config = dict(
    train_examples=78125,
    encoder_layers=14,
    encoder_width=160,
    fusion_encoder_mlp_ratio=3,
    fusion_encoder_parallel_block=False,
    residual_init='none',
    warmup_steps=690,
)
Rows from block 3 of the audio encoder of a small audio-text matching model, named by matrix and row number. Rows with one number within an expert belong to one neuron, the router's apart. Each number is 128 + 32 x the weight over its row's rms, rounded and kept within 0 to 255. All counts start at 0. Numbers have three digits each.
After each expert's rows are labels from the 100 clips, of 14976, where the router gives the expert most weight on average: "strongest on" is what is common among them. Only what is clearly more common there than usual is listed. The data: struck, bounced, scraped and rolled objects made by modal synthesis. In brackets: how many of the 100.
# router: router (encoder.blocks.3.mlp.router.weight, 32x160), inputs 0-159
# up: expert up (encoder.blocks.3.mlp.up, 32x80x160), inputs 0-159
# down: expert down (encoder.blocks.3.mlp.down, 32x160x80, transposed), outputs 0-159

# expert 22
router.22:115110116152104138181127115155074095106132095180172150078104169092168131143160076087159130141153101098166166124143129176107148096128077165170148094117109089147114179170173081176172068161080104176123125165080160133105108175169119162089120108149136084172136078126166151162148156117170112102120118125147098079132175083069174107109142167143163091138170154082100143173181102097162132128161166101152122165134091177100155074110103148093134130099091077158091089167142158144141150167163113
up.0:119114112089149088097087107110167118128102089068111079167147077149105105085118113113095159083095132088087081155096116099144108149105159087094100135151146174102131071125087120060087142106155132058119093087119103112135149069079137083136123136081115162079097145108090083098100100135097126147097143097081113157093090157119092126120092083107080139077094124170154121061073148168060130103113122153128115092151150070119098140114154105175113095157155150078171165100135100101083089092078174
down.0:123112120110140102078127110153238130135131136024062109195130122142106117114127127128113122121108158147121095157122121129107125134126142079122113146135138144105121109069102151018071172103142107023120140106184107134189115122066138111131114143114140121080135181163105107109101121106091108155127126145119105145123099141145098135136136093125119132106093142183133113039109143139109150118147123171130141107141230023151092186135138121148150129131135139121159157122127091110124129105082157
up.1:123109106095133101083092108128177117130102094083085100165135075147109110081112137117067141087072119132097098141096093077115090145107171077078095121155139165149122069075090151104095160120149135084120111101155093090146131058083120088137115123092142162080110150152089082086100093110091118113101118103069108165090098167104079121131105075093074114103083117163139100101069120136052110095094116131124116090134158088104079145106153095159128102142183154063136143105115102094077123085074127
down.1:128118121102150098078123115151242130137132127028070107195135116145105116112133125130113128114113159140120089154116129122113123144130147087126117151137141153090125103080097149030070169099153119027125133098179115141195121117072141105135114148119135126085132186145104110111100125111095115163124137138123111148121095144143102136141131097128113138104097148183147115050105154154108153127142128187137146107146233027145100185139151128150148129145134150114178168121130094113117122108086169
up.2:123109112092134095084095107128180116132103095080086100166136078152110112076109139117070145086073120132096097145099093081112093145108169073074094124153142167144123071078089150103094159119149134083121108099154091092150133059082123090134117125090142162078106148148088084086099095112091123116105120105069108165094099168106080123135103074093080115100082119167139103101074121138051111097092117135124117088137161084105079142109154094161127103144179155060141145106117103092077128084072133
down.2:127118118099151096078122115152240131137131127029070106193134115146105114110133126128110128113111160141118089154114130120113122145129150086125117151139141154092125102080095151032071169099154119029125133095180114141194121115072141104133113148118136126085132186147104108111100124111095111162124138139121110149119095145144102135138131097127111139103098148182148114052102154155107153125142127183137145109146233028146099186137152129151148128146136150112177169121130093112116121110087168
up.3:111124144071118060091100101102166126101114105080097083161131106151096117060097138112095141092080104089067077130107094096115116137121120090071090126126130166115128084097084140105093149109130131071132074083133089102149145072080112093122137138068151169086079128101090119090099079149089144120113134095068088159123098151100093098141073081084122108053091111161124108107106124144040101128111123153117127095135146077107081120129129090176112116130161137053141145120128091100092136096083158
down.3:110126117120126123068126110134195118143145130058057093188121124141101112115120142129101124138090126135086083159124111098108123110142158081083091123162116152114107105067114188054080190088133102047133138142175086105163122095064131112128112115098148135083111191179108124116098079119083087126124106143090114165113074140137094134119108094090111119098102104163103112064084109129088114124138080158112135119141222053153083200130106121152145127118178120129139148123104082105137126115091164
strongest on: steel-like damping (97); scraping (50); action: rolling (42)

# expert 29
router.29:106119135118115106159079109171081110104120094197149122071118153188152132140129101112156126045166116089169163115136089212121147126126074146129138127100127092140110155152189089166161097143061118224116116172095118146115122176161121168084135147120127091160114071093156143139129153128156134108081111151114115086146165102167157130122137155143164084129157130091088149161156113066162119136072176117128126155119076199151137073130122115106110126061092097185084084115170146099101133154156110
up.0:106143144095091104081129119131227148118120127041078123205103143117077112113115164116142118131141107144126086098126099117149122131126122113121112119110095137126106116078092137058057177127107149060130085120135121110156134135070103178115111125113134177068101148100060153065127136185068135124122109172133143169138075122123073131138073076135147104101064139218119116080138111102122119138128142129118107062100142047131112130128122088140140120102130122100103095109124082111147142072080151
down.0:109112152085143085102106109117179125128092117094128057167122137179107093067097187107054138104081122085078103140118152068136136148102122115061110136135152158121106101115119162113095166130133158097111073151130081130156160037111124108123100144088149193106077124129097108100099108151119133121101134126055108179139099157126111128141060114097155135071109127155150129112085131158012116115121110125142082104134145096128118126106148124191111084140177162031150153113135120104104135109109147
up.1:140157150093082073091115146124170132123142118062063102173150139136092139089128119137081153096113131121115096084144098098105139124147097068129073154089154154107149113072099162120078161096113097092154085115130160140124154082083127122109143143154100186073106129076067143068104135160066147134123132140067138164147092143162066126142087066132151113070084134162143101114112130128078139149120140151099144087121120066153068117150113054169128144106139146045135131131158069135126144084075169
down.1:137155149086169062123101130118148094149148096117141112123144143146156163042140118179106147106034150093090114123149166108153152119156125086084089156120139151052135120143125127065144115097150151113159064126128090156124158080137138132144159125073149151133096155065136123098104086158139149171086174136049133147150119151115135127152097128071140153098139153109155106091113179175054151179114121192149177138150174119118100134192146140152124161159136170054191176113122141079113124134125151
up.2:129151162122070089110106138124151129112146123120067122148138174140098143091116117127101136113100117120130118057156082137098174107145057069125059145075139132119137159071162152175090155115078092156144096163128148132128141132094102151089151134156121171085112091072075162066136129156077151115111116147056115130169113127179078091145105077121183089094090125150118082159151109095111123160127143143099144088097104121171063090151087041145123146078126117072104101147160076141146160086083142
down.2:159164159112159081121113142102072090160156099181158110086160144140166174070144122173121158118055147087094112135157163118132159109168129113104094149137155157063154129155132138139172112082145139159169081142107108147121166099153156113163171115081139152171096147068169133107098083163170134170109171114083148163152106148107175144131099166078143156099166142074142135141119171171082156189126104189136192158164139176103119126199131150162116174152127164078182173127109162096123128157159158
up.3:134157155095074066102106144130148116117145114092062100155146159139095140081131114128086149096112126107119108070148086119105155114148069075130067153077150142106143131074124149142089151102087094124152076132115162140112151101092119137095146142157099179084102100055076159068112141164074149130113123147052132147158105126177077110137086075130169095069093129145133092129129124111082137160119152147103146095112096094166069090153103046162126147090127131048122117133162070134135145093085165
down.3:147162148093169066126099134110116089154153092144150114107153144146163170049143115180115153109036152089092115128151169116150153116164127089089081154132147152059147126149132129096158111090149150135166069133118094156120162092146146126150165122073145150148096153063150126096102078161152143172087178126058139152148115153113150132139100142069140158099149153096152118111118178174067156185113115189148189145157158144111102129197142142155119171159131170065184176118116152082116121141136151
strongest on: steel-like damping (66); clipping (31); text has "clipped" (31)

# expert 7
router.7:139131129139164110175092096165065108122142138177157136073106163162144136100120091107127097131126097111107165135140071172140160100117111163155133100099123089089114170156155104120183073153098128164078138135094151057091117132179128140159136080139129092178157069079175152147125095106171119124092049108112082091146184099131177109105170170102150040125173049065099121120141142111106103158157122106150139176134078175083131078130120134112140132116104104118121123152085141072138129178173106
up.0:130137175147134129084107103122171145113143138084078154172110158111094152123108130165147101149080118159088084090149078093101176098131130074129078133090114167081130146078133166116080168085147133086109156123160138086175119119080105113144160094133132168079159157089080133076140076118079171151120082109121090159159085155126079096172151077090143077134079085174119076129140132149115105162144093175100145081099167083119072159167093079148154148144123130089159151151108078111146167083078170
down.0:118155136125144121047150128101168159150178163123110153132112159106152138106150096150099110167113134162107044115143155090100127121175174092148085094174107206060122135097113190116100181096168121105132147108170127115198115094094109130146131111146155164132160194102151175081155086130155105168136144137133102147131051143162163106146153144130103149134147115122140095121095138173124147182128074198109166141107203112132105192172123124117154161162113118075189172170124142134168121134113187
up.1:128134171149128134083108105121175147113142136080076157175111155115098149125108130163139103147079118164093084091147082093096173103131128066125076133094115167088128149073140170122077171089145128085112162131166134092180117121076106117139156100132136165073159156105076131074143077116075167144119087113116093156155084156128073097172155071092144083140074090178116075136140126143119105154139092173100143076099174080125069161162094076141152146138133126096153146150113079115144168076072160
down.1:113155139126141119048146125101173149143179157122109144132109159107147138098151099148099113168108128146099041111142151089104125119176176097145085098174105207054117132096109185112098174089166123104132131108158126117207122090096108126142132112141149168129145194095143179079150086138149105165132142133127104151131048135162159105146137142123103144120142113128138097119096139173112142184129078211109164137110204111131105189173121122124149161162113119071194171169125135132173119133115194
up.2:103129164138102137107111107111162136104138132119103132144104147124118125084111130122085100135062113138084116080138114101068160128137100047090070124101107131157108139084148167190089159137112112138121136150153112122202118099084093136102138134118151173066118127151072137071149084137087143103108120139076090125149108122143063075158115062087153113129064120185110067192120110109078101138108105136098125053096156122145066137133102059122143129104174104084105111136142107124138157045054114
down.2:185143130122141130179140150129255103148122117037123129198171088129120127150161118144162146106164122120167161114115123143145123129130120173184160137109157091098169112130101085091066100089135144071159130118122184124199134169120168098171129123161097088098149142108078118170105153116099190134151127090178156136118159132088096163167144116157133125127088135224136131111149145131164143123162157197149150085164165049103157132127147162121129132133091154153136132123107113163104114101119143
up.3:125136121132135142174141134145045131134150133213170146066127156148160128141150111118144124150165151122158179138139171185131133142148108184160157134139125087161126164171160110157193097165107114203136139151101141163074116168183141155114122151149124093193143103139189153165151141134181109127129154162154138083138179100162192137107156188151150159155185156060136152147150133122178150140138139087135139184132075209167168104127138158100139139121102116175116124147150168151159124185192112
down.3:142112118108138117155099119135052119125076088201159072095146073152117121132116145139151157080141151095143166164105138147122118150081100161104160164098170111151135098162118088226174117148132149207127116120111125148071153136159156088136126155104101126160077098136149056156085171127145183144118141098124156133117164162098144159138091142141133141107142160095147165213145140125096135072126174072150098134164040202104155095100159135165089101126143151147111120080138142118065128137149090
strongest on: quiet level (96); large (62); bouncing (46)

# expert 27
router.27:157131133145161140073176142039177148155155147094171153166146130118144134155136104151146138200145132162134077149141137109139125109142191131156132078158143172097153135185103157113081138102178114111133157084154144102166122136110155080155131071162124155108138173101125122135113111116142150148181130074169124190130064156031129143154152134139108149107105125167145137136129132172151132148198085158102144116152177095018127175140129158158151138170112139134160166193066133176163121119110158
up.0:096118121119105130152113108136047117109117132157105121106095141129124103078110154087055098120063095110089170092113103107136130122118099093065084131129099083190093124107145147142145131166066138149114107154105094116077111075133088155101106131116157147121121075152112138109160097132109088071108101144025095111122151098151101082089110107077145094135128105097104076127106098078064086120117116067138104127092066154149091086105113074098125106094180092082055079120145107115129115117118070
down.0:143151167170106154121146137101000108130165143226150101066146165117143151174144129113158142166166111087125117135160120150124164101172115146151114107147149134161148160128159146149168132105099108180145155175072141109083147164144148105142160114129108128168102089125168181119115105151169082112148120110175149151158104089132177146082110165123155129108149103070098173121143115116188129178138097120101159146147038214116139090159091117156119162109108104181097122153110160153176142146156151
up.1:097122130119103124155114108138042112110120130166107117097097148127129106078114150087059100122066096104091170094118102116131139118121086098066086132119101081184094129108150138150148124165061133158116102158098096118078114080136091156101111130116154142125117070140115144108156101134113093072108101144023098106130155091152107083092107110079156092129129107093102080134113100076064088127118121069134106128094057162150094078110109075101128109091175090085055079120145111114132122120120074
down.1:140149163167108152122146135103000109128162146230152101062142161116144149171144129113157138164167111087124119135157120152127163102167114148148115108146146132161144157131157144147175128108099109181142155174072139110078145163148145108139158115129107126174104089127174176122118105148173080112145119112171146147154108089134183143079111170124152128109154104061097171119139115116184128174139098113104155151144037217117140091155092120154122158109109104181098122151112160151174140152159149
up.2:098124138120102122157113109139042110110123129175111115090098153125133110079117147089063102124069097099093170094124102124124148115124075101068088132110103078178095135108155131161150119163057129168118099162094099118083116088139092157100116129116151137129114067130117148107153103137117100074108102144025099102138158087153112083098105114080166091126130108092100082144121102075068090133120125073132108127097051171149097074116107074102129113089169088089054078121144115115135129121122078
down.2:136146158165110151125145135106000110126159147235152102057138158116144146169142129113155133162165112090123123135154120152127162103162114148144116110145143129163141154134157142149181125114099109185138155173074136111073142162152142111136155117129109123179105091132179171124121104146176078111143119115167143143151113090136187140077113173124149127112159106053097168121136115115179126169140098105107151156141038222119140094151093121150125154108111102180098122150115160150171140156163143
up.3:092124151121100123146111103133057110104122129172114115096092161125126111079115148089075098128069093096092158088128101130121154112125069096067085127105099087172091144107159132171140129164054130167115095165095097116103116100132089162097119125113154146123108067122111155096155102142117110073107098144033094102148149085151111075106100110078179085124120103109100078158133099077074086139121125081130107113096061168147095072118106067105123115088163086093056076122142116115139134108113083
down.3:131137155163107150133139130118000121122154142243161106050133161122150147168132134115158132155165117101126135137154119154120161109155113151135123115142142120163135156145164139160191123129103109196129156176092127113076138163159138116129154123125115116185109096137187160133128109138182082113136118120162141135152123096140191141085119176126151127125163108052099171136141114111176125161138101101107145159133048231127142101148094122144119151104115105186098116146121167143166141158165127
strongest on: rubber-like damping (100); striker: hard (79); bouncing (65)

# expert 5
router.5:116097120150127144184112128140059085117118136191170124070117148131174116150131110099144123105145115092151184152119113171135138096132081176133160125120118071112106154175166078144188078159069127184104123155085101122092103153182130141128115081115133076184100073087184156178135150088176114131117114118122132073134185078110178135106139179135153079149180126066116154140140122102148128149115160099145122182136065191129166076117122157083121123107098113166118100095105169106120116180181103
up.0:124146152120100115085098113105182132121126102069086126176126116110098127091118137141083132131085092149099089105130084079100125095138145070085081107122124166134126101087096168133071170101140123080140113120166105091177151076076107111139131098108132172070106167152071118081110093144077139103108101108095121177124081166105068114159097071092125079097073097188119091138101103131073093126119108152094128074119188072104078170139109079159102130120163136067125130132101092109123144072071148
down.0:152142115111160112105128136150208144137131133098121135154157079146127125133155118163140153103131161145147094144116154115077107146136175099156131150149156180075154096129086131148097140074187138113136136092193139149215140136101150083155128148120114102101142222135117103135089114111129132176123160123158146149097101178128123154165142115138087156121114150176159126162112171187151154137130103207130153115159255099121120202142154171144143129167114166127210188122136126122094119112098189
up.1:119133134138110132082103110091180169113107109077083154177126084129092125110093163151097114118084118177100087096124110077103105133106177076089083151147115173149133098084105180139083175098177108087134162133176103116161131094080098092109122122098151165078121182182084078088131079131081132113113126102107104174102081185119077099152128079091098132131083107174132090141098114153104102091144068143094117085102182079109079185123104091149111117140175153102140153133138089126101155082080133
down.1:148123101138145137126127133122180146130119130128129155124144080119144123157128133163157143115138126159148127142113127111048098114118181103146127116165160157089143114139104128184121122071170114147125160114210120118235123144117135072167116113115132082114138236170132087146104102095139128137126128081157142141085122183111131155166160123126083127151123111163127138198116132161175122105140086186113137121150255130092118229117125167113117120147123145162175167137107134120096120114104159
up.2:110133136184063150131095112107102129094178105138092152117111184079159147099104135109097105192092100145105155098155083102132176045155090092093082113105093091133114177101189155112118143136049093139135149204139102113110116097107100156093148096121154150097118119154103130101143094112092100116116104116100116116142125126155083112102125093096163071142101104140061103106120101078088105130204091100093145109095123142134084135139055080105117154067160091088105081176114102144184157103099109
down.2:129107085131140133129125126143129158113105137164141129096132054117147109139114147148135145113119128141127131160102135094051089115099187102119120129173166155108129089151092136206148111081170114173110142121185099126198128116135127049153109124092125099136114222182160062146089092095160106125114130076132144146066119183125151151134132143106068139132152108126119141210091134151145111085137071150113115150146245164094114218097116180126107098140148133146153159116123138102079112143127156
up.3:128149184146091106074109128101203124125129088092079114180136111119087142121133125162157138135134128127124073106147112136085162109134093094125109135090131175100135120077138135162055179073132101132148117166150143121208150157068133118117162120118100159070084149124062129073109131166075181154103132123144143157149079149147077132195097077138156131096062138202087127166148129119124141143147134188087136056137174095106107147151092085165144139090114119122140125120134091133123171063072157
down.3:179170140141134141111147160115241099165151131048096129198173108104101140155156118162146173135142123114159091159133117128133122108159141126157130124126169154055168123104101106089064146067129147066166128109140147123182164145091164111195141105133105109084123153081083148135079128131091157159157124100153173158127109125097093179158128100139119111121093137196129147104134136144154140167142141217139164097184200053090126136158132138140135147139107141138170137134099102139126117105104196
strongest on: quiet level (100); steel-like damping (88); action: scraping (43)

# expert 20
router.20:096132144116101101180080091137057075110125118183127100064116161119159129107135119123122123084124124064116173095133091157127163073124068122115099133101126078105107157125172097153182080123068120168124099168070127097110126135158116156109130088090114096147087054077141170111121115134135124141070103133112121053147197075119133100114096132115176084092142089071085111148146120098116131154117121122129132142120050179085106037132092083109093129088118097129110104107095126084088139138134147
up.0:094113131113092116160113103133094068113100134148093090112100134110133103102130133093111102117106087070106172095111075137127151081106061103108088097106085062115094126101149109142144109143049123141107098168067114080106103129124097174116108091089132128109102056102109148109134108140100110100096077151098116073126160062125096092103082099096155068102114080108071100132128098069105097127125122107136100113104048147131096060110090071090116105070136071116079076095097095101118127112103142
down.0:127137118148116143108139154144000103138137140244157076058132141138141131146143123105130128139155106064114119144130139130093127137137149151134103100182134150199128134125138179216172142143124124206131151154086138107090145136151132114119127129125112163177094086149176139102121098158179073102116130119145133171123092103153187116056082177118123145090159107069125146182119121121135131135169105081121132150127055230138137093126128114162125130123125113137101131144121164134144127147168125
up.1:097127153115100115156113118126080096112116123160115111116098158123132117093121139088090111140072086082102166088135097138121148105133066110088082122094095075150089146101162107166137126151046113159116096166076101108105117118128092164102119119114149135130103052083112156107157107154112121068100088143042118089145155075155107083114095109080176078115127103115093093143135087080090087148133131081135105108100049168142109053112108074105123120087149071111040069111129108110140146108117104
down.1:123136161167110147115135147113000111125147134255151071057138157127136156160136108111154131138158130079132117154158127144099168115148119140139117101138141139175123155141156135228173134129111113203140135182090128107105147156147144106135161128111107124164093103146174154116105117147176106119131123108160146142169108098139188129100103174128155122097155106065104166193153123119156136156140104116105137145139062241116136092147104118152111156120114113166107126130114155132153155156159149
up.2:094114132114090116159112102132099067113099133146089088114101132108132104105132131096113102116109089069108169094113073138124153078105061101113089097105086062109095125098148107142141110137050122139107101169067117079108102131121098173117109088089128126105102058101107146107131110140096112104094077153103117072127160062124092093106079096099154068100112077111070103133129099068110100127126119110134102111104049146131095061112088070092116105068134070120082077093093092102117129109100149
down.2:126135111143119138103139156151000102140135141241156074060131137143140128141144120103126126137152107060112118143125141127093119141134154150134101099185133153199128130123131180214171144147128127204130146148085138106089146130150132116116122131126113168176094084147176135098120098159179072103111133122139130173119090103155186112054078175118118147086157108071130142181115125125127132133173108076123132149125057227140136092122134113163126127127125116131104136145124163131141123148167124
up.3:096116135115087115157112104135102067114100134145084087115106131107133108109135128102115105114114093070110169095115070138122155075106062096117087098104088062103098126093149106142137112129052118139110103172069122077114103134116101174118112086089122124100101063101103144104127111140092115112091076154110121071129157064123087094110079090103154068097105075117068107134130101067113104128127116116129104105107054144131093064117085068093118110066133070124084077090090090102113132103093158
down.3:124134103135122132101139157160004100140133141238153071063130137148138124136147119101119125133148106057109117143120145121092114146134158147131101099190130156199124125121125184215167147152132131203128141141083140106087143121148129119113114134125113174171095083145171133095123098158174071103107136123135127174113087104162179109050075171116112149085155108077136136182109128126119133129177113075131130145122058226145133091120139111164131122132129118121106139142128160127137118144164123
strongest on: rubber-like damping (90); bouncing (65); text has "quiet" (64)

# expert 11
router.11:150113109158104154177151160141065098135111123188175141071147139111153114141167115087137155129161107109158175144117148165125118115110094185171164099133141083160134158173161084162181083167087115185133128162085165131080144159180140166133108100148129088183120082137175133169122164131177102092138132146142147097117180090107183153092129180154152138145181141066107157156153112091153144107140170089155108181152069187096169080095139158102102116093118110155083091148112167152122128183184094
up.0:131137160114133108085120118115233143132135121047100122193133132138124141098121124153128133125094124134112085109138126095111144124139132066119085138115130179091135126084117154135054170091156131079133115115154121127199134116076124114132146127117132176062122168097062128078124103139079166145125131119124121155144071157127062117168108071108140126101070124213143095144138132168100121148122116189112144059126190056130088160155120095156128140157121140075167160134133105119121140056063177
down.0:170137126119153119111144149110217115148147135079130167160161123149135130163154120156156137119162156142163097127118127138108116125148159132189146119146159165064168126144102117113105125094156130090144164089164166129219112157126169102164130116154128095135172198104138147144130132100148125179146142088187145138116115140104151156158183147164105133146141130160147145136133148171191171159137116212139168134151255079106147183154148168121130148158085158148210176159102137150130109136138183
up.1:129135158111129109085116118114231144131131117051101121191132128139122135094119127148117132118088121136106087110132124090106138131135131063107082138119130176103133120082115159141055172097153133084132117116157119126200134109074121113131140128115133179059116166108060124076124104140079162137122130119114121156140073158128059113166105068104138125103066124215144094149131128160092117142117117182113140055125192061128085161150125088155126136152135141073157154129133107118116142052060168
down.1:168137122115155117106143148110223114148145133071127162165161118150133127159154122153150137117158155139158093129114128133110112126147165128185142120151160169068166120141095122103100128092159131082143161083164164129217113151123169098164127117152129100131168200106135145141127128102145120176145142088182144142111110142104147156153178143160099134141138129165150143126126149174185169157137113210139166131153255071106143185151151166124128145162090159143210179156102134148127105133134184
up.2:128124145091137088092103105121227142121141093064097135176138129150140138092118102152144138120102138144121089105129106098121133135138151048144078125121139179079137119089115152139065155091169131097128124102158129121203123139079133101115140120122139148064150171094069116078130091114085162155112121112143107156132081168122069118162144071120121117110076118208146087153128127176135124136131107191113150067124200073125072164153125089147127140162106137090180170143125104114114136059061179
down.2:141126106087149082135126132142180140128128120111147147140146084148137116140145115146161138090160163150161111140109134132132094136121171155179168135146148155058151100172077104145141105097164137117130145072162161145189113156157153092133119133143112097165159214121163104171122156097160145186128148100192133131097127149120165149165170164174086144136174143119151137169122158171173169123122122201140143168144255109116163201136149183125134128162077149136202169118131140117097110168169175
up.3:124127140088137092097099103121199154121137092092102130161134124145140138081116104150120135116074135151109098097127117088103130149134159041120069135124139177110131111088112169172078159098177132122126130098169117130204128124083124098115138133119145155067137181122073106072128087121088152142106125114117099160129083173131067102161131070103114127110076124199159076182124128177114116130130102174108146067118204098127064178152132078151123139169131139088166170133140109106108136056060161
down.3:143124096088149089135122131154168149127122121111142156139149077153136109148147111149161136082168169164162115143100134134131090142117169153180171141149148148068155099169080105127143103099163132112131157076172164147168105159155154095130109138147103091163172214134164093172127156092157129182125147108194134125089134153124165152149181163179081146148175145113150136147118158162180173112116125183141139173141250108123162206127156185114140121154079149148191163109134136113090112173167172
strongest on: steel-like damping (91); quiet level (73); action: scraping (59)

# expert 30
router.30:110086120101143093165125100166071077107094126163162109080115124174157110140130101075157127067175113065174168138111110171149118119104109167152161103117119088114102131165135082130181083162087143154095090126057108132092109157181127148111109117115139077182134053084180131153123153111182114114103110139144105077121173090126187137096138176159140089123171131067112152127140125110160126118118165092156107170130051162106157050104140137082128100116083108153107108103133162090084112172171101
up.0:137143145110153099102127133120218136119136115038108135198147128131113139129124108164204147130169167127130084127124126131137125139135153121187128139128139177046149119127097124108080136082176150064143117094138164136167137187101144109128137124140107135097149186078098130108115129141106177195125132116217135150137097151111108128162138108163120142101100138175161140121142148191171157148139137211141155099140174044113124162163143130158136155172087155131203180128138097123125113106105215
down.0:142163119149138153147155145118048115155172120131128147105140116114139140130161108145121128167145153135143151107135148121188135143173136163166146147127123124116152132159122125014173104111144127112157144122093172156000132132160149120124149143156126120180156110112165147169137139123139107156145157149155130140126146134131156128072153166153117145135182154030139106015127154144154158158118135106128170192140043131145140099153135151129156160140120137117151148155145126166150110201188130
up.1:137141135130144126102133140112252154123129129050113142191140119119119144144115126164190135128144154153125088122131134123116121143128162093159117143135139176081145126118108144137068146093180136081138142106168149133207138184090133109132139131135112135076146203125082116098115123139098166172134132114205133154129090162110087124166137089144109148120084130209152133155145138176174143130132118204127143076134220057107113194153134121155125150163113146145181167120141111126122129076080186
down.1:152159113135148144142154138103119111160171121075124164141145107124134129128167110139121130158146141152142138104120140117185114141176157153185141130144122140116157121154100135000141111089152135077160155092107176142002129141146150101139135131160134118161178137115143153168137127125129102149153150139172124150109134143124138132074169150150100140135156148080149097000117152157179153158126128131136175160144100082140135123149148150130165153157112145114161161171130120170148101170162151
up.2:135138142112150105097126132120243139121132115029103134206143122130113134122122112159182144128151158133123083125123126112135120139130158108175120138130137179055143113119096135108066144086176148060138118095146156132180136166092139109129134123135116146083147188088084124103117122138096172183128129115197131155131089157110093127164135097150115138104091134193160128122134143186155147140133131209139147088137189038112116170155142125157133147170103153118195174126135094122120116093091205
down.2:158159113154143156140155150117069110162171122117122157113152109115140138142163106147131133163147150142148139115128142122187127137170156150183137141139130141105164132153116128000162107095152128100158158109104178144000128146151158104142146135162124113167172133118156142163131128112136100158154151135168134147117136144127148139071168156153102142138169145045140106000127152154177159156124128130130176179150086117136132121154136149129159161150110141127168159160132123171144102185171146
up.3:165132150123131121151128119128162131137125117122136170128167113164166144164127086168210153110187146148180144132136108148077131126126126129219144113095151129062171133146129094170126101073157109142149167123160163112214113202129152116161145103137110082120186183109127101134118143098140192167138116090223136108136139159095136152191182128178136118143107122151142141182165139149212148124153125208110159099146182128110131171151128135110123145136064135178164147145102133132097145108102184
down.3:107131124151116136116137123139059108121133119106113115115121155097116147148126127120146135157147143095106130152148136152173160119130101138116136125107117107136118151115166123000138125151122105079122124173091128140000135149123138170091154132118105119138100084125146129122124130128126090137126137144130144118143138089127136145074106141124143137123167132066099171000138129114137139118124132083119120193129018104135141088119097146119116132104120102162120118123136124124147121187168112
strongest on: quiet level (95); bouncing (46); membrane (38)